Rows from block 7 of the image encoder of a small contrastive image-text model, named by matrix and row number. Rows with one number belong to one neuron. Each number is 128 + 32 x the weight over its row's rms, rounded and kept within 0 to 255. All counts start at 0. Numbers have three digits each.
After each neuron's rows are labels from the 100 images, of 14976, where the neuron reaches its highest value: "peak on" is the class under the peak; "patch colour" is the nearest of a few named colours to the mean colour under the peak. Only what is clearly more common there than usual is listed. The data: made-up road signs on poles. In brackets: how many of the 100.
# fc1: MLP up (encoder.blocks.7.mlp.fc1.weight, 480x160), inputs 0-159
# fc2: MLP down (encoder.blocks.7.mlp.fc2.weight, 160x480, transposed), outputs 0-159

fc1.83:076156102109145092106243143104118112127122146117129123101112140130119125081240131085107123175177124132079090122130139086145210094141137155128131109076119089179107083125087114088147129155111135133038134130134080127116196097112133119137106088110144135115113128114152116141108129092115102085135169153143101141129107130099143149130112184156140167126111149114126094062150091133128141139121189203142150183146147088139113149115143092136146130083098092083148142072125120201158122194099054
fc2.83:121082107091104149175106059116126139142113161107083157144159172153118161134145148093146145112208138089123096137006101121130228127204135123128164098127138139178120145133077132155102151141106124128086133095149151131134199158124148171132134103113152137130112133098131139166109133142175103118136141189131112127173103118154120173145104206132123169136137134109150128133110142174115114137119202210122097165081128144070132107083165069109127137098136117147153158093158139204124060157136127
peak on: symbol (56)
patch colour: black (48)

fc1.188:080231101124122135132128127114130151063056161071128126099088157123138114086227111102120116135164112170081126125097052120138103135140128094104136093148097086180109089130110079124135109143061124091170134134120102109127107127157110133118121170092115124122134091113171106124094123123134120127113217126123124141087122130133169135106110125114185198122122103088121117085103089125187115122138163108157087197162146104059100163152119140121118087131071137043099109160112115148162186148095092
fc2.188:152068099139090106106042127120101215098115111157085219090144168145120156120130171086102143136155116106162129137215104147119130214182095098136122101099151140179078086147140120174139145073115077159143112091107109134138125096206140095082104163159163129124121092148161139125127107159167154121159113196111090097144141134143102109127142116155148109117141114114187170118136134116122114115114194116139115085171130118131123115100143179119109175133093104140145157200168122100162071190129137
peak on: symbol (56)
patch colour: pink (28)

fc1.180:081175093111106082106135136118152178085057141103146135110086174147134134094218141086142054118164098127091121117119044123152084149138125133121143109139108072177113099066117065128097122151067137103175154120096105144097096095183115086096135179091126130133150120134173127144076142089119103157143183121130077159133141119137217127120117103102154192138150098116142124074142138124121106136130161094146129193164142090091085134122115174103127091149113118042122115174135143105117158113129077
fc2.180:144100125164115098118000114103127202092151148138075210093149153140135184115132174075130128102154126087149144144180115142117126189173089120128142101119163140196091107151112134163121156104117111213116132124112112148153112109201147115081088141153167158117125065128151158156125116137185172104173119159145125109139126125158114118135135098200143136144136138101180150144132134125134115107103135096159109097141181117134131095114116157118127151142118133142157165189176143129176045207152124
peak on: symbol (72)
patch colour: pink (29)

fc1.266:094139075113113108084149149088155149106122165117095116111138156126112112126187104123166111151134118192108121106191075085136116113123112122111149123128127116156174147123096088104110126161096166178074127146060096122104113068134108103138101153172119132110133081115109127147116157097122108111142228136139086199198099118130137142143149109095217195145132121137106064115100119107192081129146188128188115087084165091061095162130139163127174113118106082116142104152125127131177183129168071
fc2.266:123141132071111101123070109112102150155105102098121128090133182110125109107132096067153115167147063153110133095110137091121143124165127137141127099141099113172115170132104119121139115110124100159141123110100117100169151102155113079094141194079121109125095128136125106114138129149133078140106137114097051118182153166114074111130107202105105170110128108103100160106128158103106094133126255211120112150112090084124098127181144164091110143073079094158143098148116115160124068235086149
peak on: symbol (54)
patch colour: pink (29)

fc1.146:103153098089170177130188158136119111132133127150121087090112120120068109137083101139156085156086141124126087108168163112080108106106136045150132137141116141081143138079152173135208123116152122159143140122126146108135112104097097098127130123105142118137153101160235107090126126132122125100136088150123121081149156198142123121125178135171188202124104120145081125120111084074132145120081118118152178001051188105168145162181135139095131152110133095130163097107124111110131088159129116
fc2.146:135140110111179164157177105171111112169175115113096131128130098104124120125109122124130106069112162111134134121144255105119109121148095096184116131123136131146129098112125255126133122108255111137151109127094193113121103096144123088155085117132133114090107118165159129128087100130129104105127123122128086113150150171113091103122113113136123088119093153114128145144086111091120196107083099080126132098141137095095221125123087135101118131087136081136145114134115117126135152135099146
peak on: rim (39)
patch colour: blue (30)

fc1.105:086108138078128130077103119122176159144186100118109089148128145121097109136207116150180119068109070118111162070133078052133137088087108140119126124103157109095167107127118087072085121149106169141141130148109128138109116110128104090115140106113095117134166153105164117136149123053092091125124140138109095094173096137169116073109152115162095220114114134125103163073138160096102101134120162140134191117098162129191072067143143199133133114057146126109159062126132126167134129152189068
fc2.105:109063094135105087112187103161118118136150111105150124150160148092161092110183133123132109112098116124140156123081145156133145158145099154114110097141146129088124153142162126137130123097132101062086119103099164126173078060124116052175125091131117098136108092134189125064168084117115090135092160166103058097129139093104100097128172073106142107103110146150111167154149160121131037122173166090129161208126182166069105205188151069116117143154132113133069097093115102124149116168128098
peak on: face (65)
patch colour: brown (65)

fc1.251:096186070127100114087167141082133143115101203118115083136126133126102093112166127155146108180140139215084065100164094114138142070112139102129117121155099091169124104118083069100091097174071170156074120153126081150069162106109104144162098136177113158119128082117130127141087166111089113100123211113170090183174105136111117144166135131128149165145112106146097080102108127128182139146144180136183099122151133069095097112136139120128180122115090115084163134119141133150144218117096095
fc2.251:143112120106078096131126075179117117112104083120103174071146151131161128074091122122153097168157046164153143082072122136139128124199127157120129089121147127162113158134154082165133150083155090170146109071072140100175174107102129089133125170114145115131110094142110124155117108196166124137133148141094067104179149172155077104128153194088098169104164116109129141159138159164102087140093234198143085123139118135107105079137147170132107135112117103158164122131144114140126060197100127
peak on: symbol (60)
patch colour: white (25)

fc1.320:082197096109135143155169145141131105127120131121086113164135131131089128096185105089163132112127103168081096126105097112135153105111143098116122125097135138170110094129085116046182110134107135183099118147136130125075145151098121150122128049076100125156126142068112131155080149064101097043113155138125130137151076135107154128182077144185115172119070105135107095109095128096146134145186195155140127130115195157235126182107152139134123107048106118122135113076150142157076155148130099
fc2.320:104079068090130147165226045118133129114081126092098136117123143134121136067181119197122159154194166056099123127022164114117159131202158144131134106088134094160138077125162155146107146096111098073151108094122140103108147141152141116165081166127114106144157128117166114117142109130142118146122128166094155078137108102128131143125148158095168176099144128130139078136100144183133155129091159148149143148156164139061138108093151034126105137126111146113184113154124116160156163175162092
peak on: symbol (71)
patch colour: black (34)

fc1.327:116252130159153104094128140091113182109109128104203142139093154139155140104204148078093089157161170129092115146118102134133087144138106126083147104129124061184111050098107111116103105138085129101115137128102159117094142106181144098091107172098110135109123113102162120157069150063127186133133109140136134129128104117123190168107107113111130181139136152124146125054151162137146113107069160118146156178192169106089079156131082142129121115153141135042135160169103132094159154130080107
fc2.327:143039124154116087102034146087132191103152157128081204096131148138178154127065159080142135079147168111132123131192108137134119211200139099101122134133145138181125112157117103146163134118110118197144132119105125136122116097215135105062102099114148145111124097105184156140125123136157162101137136219145130127110106152136126139139127120143142130134121121104145218151135083136115084120159159111141113085138110099158107094115197184106126139131151121141158158140145130117123037150136157
peak on: symbol (42)
patch colour: pink (32)

fc1.460:103186050067087146136133121141128172094083150140137135148089128106089081107201105133189149150128084152093114098143081092146162122123118094156108113137096104150120056124092091087108145159105144138115099131138089120065129150152092141113129074138089120139106093137137108127108113031086058086106146136135079127162125128130167108153110145176106191114101077153108092063121138119153181133133173170151172141144162150157099141190155113133129084065148085049159109115156123162140136150147102
fc2.460:109048107116104153117215148099114091153157115087083089116118166138167102119147126131107150160094133110106162120083096069175177087126176163061116121097124099082152142150132085119170111147078126104117117174127157123122115126111098079114149111069114111163134200069182123116102122151100130099116117139125113139133060127121102110145134158065155159109124127172111151102207130163144104147135201154160116177109166114118086157100204107114125104072102098142157089141109115170124122222147131
peak on: face (63)
patch colour: brown (60)

fc1.213:095137170144194110087103114132138119168170201145117127140125116135115138067169125139178102168109077167104096097166102106174126088059106153130116133161162129158139090157140112055084096204111168129084112127076100144079108113097132109206100105140122152106111102123098170154106150081111147099143083089153149203158111175126195141172085127144112173141103103149150127080131191122140125120173142112126176155124133092103119160116110110174127095075149149087188125095167135131164175157086137
fc2.213:142128255201192063118159074121119121198212117110112134146115138125155142115075143173136093138114132166139125107086114094138090137159127142133124105149166114165110138233119129140152128113136122100092140081102101132142108102144148082157119148119135137119151152107152157151115121146152224089164118184148217120158098106141126120127123097105133090139103112115139105109109087123123107114120146101125110117122049119085118093108144123161122120100106181111147143139150134100037096078112120
peak on: face (46); rim (28)
patch colour: brown (65)

fc1.86:093124130075120105106130158146098143097108173140170106143115145157076107079164091154145095164116108147098079106153127106119130091099172004167152129128082107167126116100124117082112093170125145111182125168117093145055107097125094088161116123081091153106138138152183147143104153076092112065130120151172118136141147126188100112176138133110143172156071094146115170095119081071134161134148131123165178063084117093171139156130183165050154097091176088116153113123156150137139156119138127
fc2.86:079141110105106200162128139136102155114097108086109116140131122100176117031146117141114145098170090091078157112170179109100110085181109168183151116120091134141104132154115196118113146087150087155126104154092105092160111131160096092104129116131095097092107134158134090102158107139109136106091104153083112109156134169135119129124110167141149079081091066143119105132163159120161242084155095122134180182095171076115186124135112097107091098079191105119101115140112090127128153163063085
peak on: rim (26)
patch colour: blue (26)

fc1.470:075202081111137123104127133114106144107085191104197114166098158129137112117137075086135074164154120156063097087133134102140137140132151065122136134106079077146126117057090149089144082169114128127152116142100107090087093089168073091105129149103099135134123055105110128126062125118101105064113159175129105170148094132120191127118100111143140192136085093139095143103118093116127113113153159122144154102152154100152135177195183168090135118094166078083126106148114103099206110142114086
fc2.470:109093129138092177158142134084116126137129117057125058119043150156141099091116099108140127162117121123109166101116172093143127119088177169135132107144110109089146085098167179116187105138112096126146110159093131115064113088177112095114107144092081100123129164160157110094132121159111159093087154102121093120115135159120107138146170172058137109107122104178092121080225184099114184104114187137106154187165144094139151132132200145146103062137113108069113075190103116092115165130139151
peak on: face (47)
patch colour: blue (31)

fc1.475:103113105086190126075178137093160186148148119126142112151125137129079090109159159177128084186121129140108098104104115081143095121105133122126128123116116075172146087117107111098112128154105166120203132133100118143076117097159086099175132141125126144141133103125139122149081137061087094127137121148143077232164118130116224093116112088094182191139115150167127121066131157106135098148139205117089123107137132121098054148123140186127165099073105113081166104148143127092128200127109081
fc2.475:112202107134139155144043104114113072125060112118114123093144073123165116115097147160093168125061091100114091147159086123130151095159113113122140106161113141107132134158175137158088172120125123236178122078139096131164165137103125231094120065093137119158150116147076124113158110120131112149117153115129157106140185109121130170139151126193105111121163131042137147163073085166133091164175134120111106167166164100164099104149120107152119125171098144155100152062126125148138124160162090
peak on: symbol (61)
patch colour: pink (28)

fc1.187:123156098091051154104069110098174144106171124139131122072121126123127098150151116170140161054094160124152174115193149140144105115103127147128150130149105109096163134160134117126156145154140153189161149150148134133156095128102113127141114125109139147135163122146173122111187138109112096109131157137149119080122113203149058103122112081206016128142126143122113111098099152108126109112153121114166109192137152137157084045227117132204154149109103105102157111122134124140078160108218104
fc2.187:128162110111084142145061079144132117136192118146118133115114093103109118148103139145139222080116097133149229116133094100103102134115103144119129113119137145136113109228143102127124134099125100139178112137127118115214092142107118131135108108145118111111112095105115116089255098132117117097107119142101099118128106144113119083133142075171074109113100146143124111105141142119119099112110115052121144156156128111114112030165135168121109158107121099105107103125122100195084124105121123
peak on: face (51); rim (28)
patch colour: brown (84)

fc1.197:122217132079145095103172104125088163125108091113138132141086136126062113119222101131136124131153113110121101129127126084125177122130131107129125140098101096176094024116106116087136093120120126062155126147132130128094140109166142111099102102091128131118091091114169136124126129032108095083107169166124106151141108153120120127139137163178142206122095130150126120046165140135184165143136138170096150131166114136188107125059149130112132079084156078051121123110125123198125125173074112
fc2.197:104041086141106166121134114158170145147133144122046128128107163109113114121157125085101119096186102046094104145120114128146158162194172128109118139106117105095129155112107100120161094129124143100142131080147177130058150112137125132091162102078143133123156160109159119158124163116146114119149154164129152137114101151151133089123119134151193127139145132118108133109113101165123137113135111141182125196071255096164091161054164123090136158167150140103179137166121139126180115200183067
peak on: face (50); symbol (36)
patch colour: black (36)

fc1.61:085107078096082148113127133105108141091083205100137085145139135129106094103138157140197164097142098156089135130132110070145136089117143132134133147125062093224113088139111083103107100191093167132134156137164056156128135123131104173126146080121113165134122144102097131163118177070097066078114176145192119173112106121158194093129137118157070131163091135142100129100150152103114167145173129133116185194147125115162117108122126131109180140071163126097085122086105149129121200130141079
fc2.61:106139059117117138148220113116152125084059159093142138161082083159132111105142106172153233132102089134101198115091176085142032166130128128115130142123101127158162103181171144097134106153152154107089154136117168146155102154137118147185101162070107149116116149110134133135132152152106119137123109041151139162207117114121117061149155077090140139152129102159106140130170158124178133113121083100140155137147138143082102136137109122172139116142153151058167128158121145105141150087197117
peak on: rim (32)
patch colour: brown (73)

fc1.390:089154063108173124080189146058167130134164136079161128131140139131118102132141141120110100155090158146088111139106149085105129108104101183089108129145130041145173120080129154112209120153143155134194123132112174120124129141138100103142097136106108109134122094093179101146126149073103090148133091154117090131172088180120134085075130107155188164113155191169102129088168168107128073125058164135171109099080148109171047122128111162174141124124134102135102089142086113123129140182128052
fc2.390:136166070083199125095090155072149084199216132113082111150130073110136109185094119137134132104130247102134108116157198107116123126095133154086122110133150126114180119089113184124135142140169137157163124105117225127140132082132120137097113079096113113089149149099106110109140135103117061143093129100116091114098097113114150155109105094182124082123140187139112170104097090142100081096159105090111120125129147088152078046169146130134144125106163116136116110116108111140155179130096133
peak on: rim (32)
patch colour: purple (29)

fc1.458:089190059141109129117085120114126124080097149092178113138098123144184122154110099159085126152092167133082145110149099140149123083118188082120136143159079102103143104109085099134187122152099139187135151165118127127120105130101091140125134057075080145128131189114169114099154156111081148101102221147155116104127107094104073147145112109168130219164114112139094091132157211113128135134100138116120084161108174121169093117129189104208145128147103092112144123085104132113102130110198090
fc2.458:153074115178093104168186101139113076081068094129198142116130101149199141196119127176097132121159138097157176105121087255161150143162134110112134116119135144154129119125175099123112127103132106049131122045093118126173116157096134133151090129134137128128121083116148142142161107179139199081141106072123112128118107101119094229139173117081142127115103120119129119176174150118120103129131106109113141120136139145098119167128101107133126151169095066129129131081140129139126132109136156
peak on: rim (38)
patch colour: green (38)

fc1.459:133138124103138086112162126171120150098136142158126162143134114118078100089163127191193118131089130146112113103135137126113161095070173110166098185096104105169177091119054146084131111187168180197088138156069100154094125117162092087141077077126105175135091155136135157161117165092090109109111127173179089210112113115123131121135039141159094151166092123171139156105131154115140156127140161141095103123101124128236119124095174130109177136079106107114111113092157138139118175131144161
fc2.459:119132126109139091112255070117121171144102154096149079117144134135142115100146136175121150161100152099115114117029151061150088119107174129161110110132130138119154183156095150133169137147081156029151142093131109174118125140193127144157169199091109145154170136152107143106124137149137143148135167139158145151104146118108099079122100135086165175147157130131146106122123165129171129141101171132091122116080151084073097160140147127151146095134069126145086133155117158078177162144187127
peak on: symbol (54)
patch colour: black (43)

fc1.154:100236111129156177131157137088099157123119130108182118129068144121086105106160146098140117160153176148093064159126157101147120135146120116107117103167111039189101030128131157108140118135127124097109121136152153119089147145153126135123095153121144130118129081117125118128074135089118132107131169143140139192145120128123225146114099139122127180129132166128132136028118151133191173101106178138139124158199156115089096116140120159100146120125135152023101137140113123116111165158064088
fc2.154:140018104154092095133041116114130191119114136135038200096168137131145145080075148105116153107140107111126133137149080138116114192193161113095125127119149142177110105173151082150146116095112091189139115106081132121129134141197142097067077101113162139095156165108190146149120117186180137134151130198121119112126114159133111122144178116121162153115124123094149170137124118145098133099119166157162083118174120149158087087065179140111109142129112155159145144142150121136090052140129134
peak on: symbol (45)
patch colour: pink (34)

fc1.248:127138101077195119096172126078147125160171158147073115131140142162067107120147165158145115168114159182133110143158161063126114103105121127087131148163140082152177111120093148087131105182150176143088126174117146151085135088110113100200127158164131151138151105083161140162092168093100097073177131110167099168163072147130136108155084123136152179137116182132134094073131130077173109142096211126164124087114171098057088105147120180150169141043116095103146132136132143112136155156114096
fc2.248:138123137102142104121023080112110140159139113111094105120149171103140140115110126159103118164157138185140127117088190125097106147148143139127133115076159175154102137123120183152082134083174087172154103101120158112177146111171149092076105189141142123122126137109074127112138093172172109113119106109117087098168118076121097140133122131110112147112103168081125089143047115147138133110131239167123081178143072111079172137097180108091110143161089080163091135185149123140064072167141142
peak on: symbol (57)
patch colour: pink (27)

fc1.82:108099112096098086102132141108160158066069133126137133123151167158124124090227168123157111135112094111099107125094047100150126111106117146103158140059096107120160142079124052087106131150072162100197157126120091168073168114144130127104151142095117144144144144099121133177101153025111092123165182166138106118163097183118146139129138124133153156147136141102131148098155184097086116152184146138071169185088145110169093158110156157138171127126167107132060137147126171116120086134149084
fc2.82:100131099111048133086100130128156141129071149117139166101157154112136156104198109125137159104125106041090102122232115098095137168135033093132137120144110130101093141168100124122114128139118144144099141122153145138170095107124146162162150164089127150132102086117172144147146132118131113138137131084155119123139137189125125100109078097195100114142136101138117171141166136099183152115161110071151167106111255106086119160153057166090118142109156154100135124128131146165189122155120085
peak on: face (56); symbol (34)
patch colour: grey (60)

fc1.415:103180131120160115109113130137141150097124146106115120160132106120163101082181124155197077187091094149105095101144066142129139097061134116120116150172120083158155085123107109070131110211108195168140119162063114141078104127107086083146090106121101146113093146123095144173074165049068117094109111113157112207170113105121194118122130107163143191141105097180118095084129162100151103121153148115156088154144121142131067137130118138181141086112137113071176091101146127093133166134121113
fc2.415:116101239176133098122180164124155096188163107092089106103057117134136138132069130124165119144118088142112146112176106054152103149200160117121107139156117114146139120141136171141188113115119123102167127130117117121123093122140135113089132137044160141139148174102126143120120122144169188122164158201131136122134096135105093051108094054114167085131136123119127180130157089091082082109128136081093078136127138135152101043138166193151127122096098163084111141125120131119109190085137139
peak on: face (64)
patch colour: red (29)

fc1.471:122167082091168101079197152061146133146172141102159122130134115123111095131125152115125123164086162180109129159121156071100137111111102196089090152152130050144187116084126164105198115145144157151155103140112176113118127149127112105107100128128121099123113104089182088138125141103101079137125082170107104123171068145109116069074125113172188163097142179190092138083182181104157099108070143143165134092060120112170074113122096160170151122108145127144094102127080099120117151159119083
fc2.471:130138073092217109088121137091130101200245121112099095155115101107126117177085116159126135109172255137128102113116199088132130120125145120088125107109168136125151108104128193130126131128160129128169117109111245116140128089143125126096097104106117109069134134112096112113131128114128074141108134095110086118093118100112148142110119097140118096116130192153113142089090081135099074094163112107101126135136097083138087061164163123115131114101153124117108114114121119132099174105088123
peak on: rim (29)
patch colour: purple (28)

fc1.150:083195134144190112125164133139147175171149157138152146095050165151127140153144111108123091181125168122105151101159157150151085166141132132143146101139135084181145079102059156123055126155156136137205136123083184130075089105191116082131136175089101126152152088133091129161105138069116159126161121142145114157152129066116165146150085092067142136148129132122149110078139090127157099146105167089154161107118161136075076156168136184127121116152118112050177103180128130102172158103129090
fc2.150:137152092162127097089000147062138184114147150120066130126117086136139133144097151083119089114178154114140106123224114108112165143169136144128144105130149148176119082104160144142139170140113139255081138133144129160099122089224131140066121122132126147139126130128166154121096126128126123120127141156155136132135136120135151123139192142195142124146155143082164151144109095156138099133157125149137076127164126096166129101114144170138132123160126134117143141156135143104141020119148147
peak on: symbol (37)
patch colour: pink (25)

fc1.352:091144056065092120129137148156123145064053123112199142146129129151103106088178127143185145163141099145075123108142074113146157109103141089141136124128064092169129088103101093067130107176112158175127131146116105145104130138121099122115109074120109150133101133101130136161127148037075067069113168161154065167134092128127144112156126132150107187141091100180108133097163145101111169143181152148110156151129126131189117158113161131086156109044147051093122124097148141172118146144126086
fc2.352:114097158117108141119231133137149096120126135066111088140080127154101083100164081161125142150087120099097166135089130074150096121096171140108136152074121083078176111140141100107158066143112159070091129151131137112120097135157111102155152161060084133169182209114140124101112159161107181145121113123144101156133104141098121078147129116066114160144143101142107145073186155101165134143121152114191132155139183149115123167129192076167145082110073120090129088178097133109134181157183148
peak on: face (80)
patch colour: brown (66)

fc1.100:080143095106132128088165132101152154088101184086109122126121162142089113085181125144130111177155097147084105123169081093150124124116149106126126145154082043166173086110091071097121084185095192143091146170107106143081130125161109132161098172112111153118134114120115137144100171063097108114128148150161099170122103092122164124157100126107140217161115124135119135056147109098179116137141209152155120123126155113082065141129180164142167121082129096067132113167118138139152201150156066
fc2.100:093115105146153136090053097142126115144145140104068123096110175125154109061107107088127104187105108176090139117141156084145141135101142110105109080180112097122137106134125150109165108142103132163212134104073133125150122133136111104076101109053109120128113170099130120128162138175101178121107116160129132133181104167103114042123112160105125194129133116093077136108136185127163112121125255164146105149125121088127121164102132174133128116119031090152122131141115139140142073194121079
peak on: face (48); symbol (47)
patch colour: pink (29)

fc1.261:122152067100174129106189146037132137148157136092169121120116112117119093141134157137128135185107174165129132159147166050084120117139103197103104136169119046141170113083129165134179119137142140172136115137120166116134134137145121118081096133132129109134134105108189080130122135115119099164126063186115097094162094174116107075059120111170173163118160184172112156088184186124147101116051136128152139079078118081143092106151098163159140142131120110145098112115059101125150136159112072
fc2.261:134146060087239094101136108079121128202246125122089116136115101111119109167138120141123138116148255117142115118093210103112130127119075136090117104122184135125143103105114176122122137124157131156152110118108255126144124114165117115119105111112128105070130127104146109106135125130122069124111115138117105096142105111104142146102109113162125107115120208148117143101154155112122071085059126104085113077125111125118080097129086131138134130083124111129126119115117112140119135110100115
peak on: rim (32)
patch colour: purple (47)

fc1.8:095137054071086130108123145117108165079068109109188133154123146143070099073176112132160134112156091174095123117135092105131151112138139125107134106155075094153127094101107101079114089137104138119149120110128105141093127115144101100111118095124109134143143153093204118143134139039105052070128187170145060134160082132124111121166116130178081198126097108176105148099132135111082137138147159146086170188115151109208114110141170146103142088065143054101076107115138136158144146146134092
fc2.8:121091160133141115068242113113150135132157121096100114165074148131112102106210080126112139167128085088106155104090121089143120123106166146080126128082101106086143113114143117095160096142114139078087122161125152116107091125172111119152134169073082109160126183107185114093143125128095145149090084113110103098117107135120122077115140114103166126113103129156096187073177163113136112155103142118168168159096170124113113249161152085123117105128076132079161077167089114133152152200155117
peak on: face (70)
patch colour: brown (72)

fc1.393:093146114143117094111155162087156136055086146105128130116143161164137130043221131110174125154132101106109122114110080119130112133107114164116163114101123082106184164115130078122119120148052147106135168164079101120119120127165122076086070151100102120100115165137090118142146148042123113156118146146137106094158142113102175114064129099103131121152146136092139173104136166138092074095166173099116205205113121099125070174155176147144156135165153115137055116171094114115149092132170077
fc2.393:147135090156129129106066113085149142166134159103049160101136160116154146163135123073142170096147081091127153136123104119135134154214093093115107115131131083182103135176072107128142138116091116161090122096150126135165141076148140175105157149072152131119105115094176135158134103109145081167143135138123140131154098231113106067135134132161153151125155096132134224136166120147181136111143138146173131089094229070128098129134123140118101171107143174084171126163154135114173054155101147
peak on: symbol (36)
patch colour: grey (61)

fc1.35:061179103128116122116176149104144097123122159107083118129116120133095142123247113102135105120139132134075105101125119096135187074142163130137138121104108111160127069122102113080132107169112144153088141153108097134100160080087126113121116042070105152122138139105135141134105149059105117083118158159149116117151105114096126154161120167165140187147094127101121094074125087120147130149129205179135139122130180114240116158109160100134149136079120101100159123053114141188178095163104070
fc2.35:115091110124126141149184040138140157140125163117094153125129182140121145101167135119125131119210136048117096120011131136137182137176131132146139100120139113178145119124107162139113148136126132064087136080133176133091172134165140135183112133129150142134148118138146122155126136128140137107142164180139107107127126128150115148142137158133156198141139150110146118127100142165102117142108168161096109166101227139052134131102162076113138158125131104116150146141155138213188084243182112
peak on: symbol (69)
patch colour: brown (61)

fc1.9:098182111115136118084104128118161132091136176099126118140123115127133103082159107183148136170075123178091121094130075125159103091062124147125115130179113078144147092149109110082132120203097176180093107159082126134094111133110093105191105101125084152114113106121125134144143146062074123107109088060148098178179107128133117127133107088120138207125108113175108106073153194105170109123160180114210129128132126119108060092162128135167154096103134116079210103115140124115132197127158112
fc2.9:132095148126138113110179139113118099157187065090123143131074178102185158109063151135131079162116129196135136106163139092143122161137147127107121086127141126123147115143159191159157146087135101108156108086106137120142102119101153080066144081084168122160124201100119140122099086170158083125157145197119115110143088099141067077120118082077171134106148148131143190115135093145056105157159157097084090180131089116151114127126189172112115101158146129055085144090132111147088191141133080
peak on: face (86)
patch colour: red (28)

fc1.304:087162126153145048033190139059138136134131136107139108117142103115143113149165099122117078172140172163077083091161113123121148061133151087115127114126089100156111096112112135088132124163090176165060112137084101140129160043110132070162123100167131159111105160105201143140105162103080172097125173102156083168140094128112107174157124136170156179136091128165130119107112110134119104122112163152117116120142123037205109078087134103149129100124109094097149110097135140148099179152109103
fc2.304:165109073141121150188193077123090092111123108118150140138133139124134130081105157182168135149180154098182117161013128151120194131176109077140127094171175148145117125151152130174114158083098086085105094085124122123150137171087126170119077113188155113118098122160091114117129100203171112147135164125123169131112162140127107156133166138071126166090172127118145122156115127180086124103129142133073082095146127157086120122132106136112114152168093212140086135062123118144135071188132141
peak on: symbol (42)
patch colour: black (57)

fc1.322:068134081124133144095153146119153145105112187116124122166156127132093112122097131141155071141084139166067092109139114122160139081102176111146121142170116099175151127070091121081211143172107169181086128158136109142051148092110079108156128086103106151142156170141112146141060161058056116100132209149156101167145118053138137155156107116149109186143104116140115146112086111114135104143153182132129075146164157133192091131133163148154170135108099115120111125100144135104101212149138084
fc2.322:165111150170111149167235116143113112094108118072155075135116104123197131113126139166133171195129126112156194107079106143123067152136139188160128130126150147148110106145205106136084128097144096088158121101056155149176120154126154094171073136114154142114138137154106168117153114185170176102164134074142117124073138093106097153132174080073131126127150152134154102201153164112134137101094128067051109145151125140121187129149098119160104120160087100078078151129148143126130159154140121
peak on: face (58)
patch colour: green (27)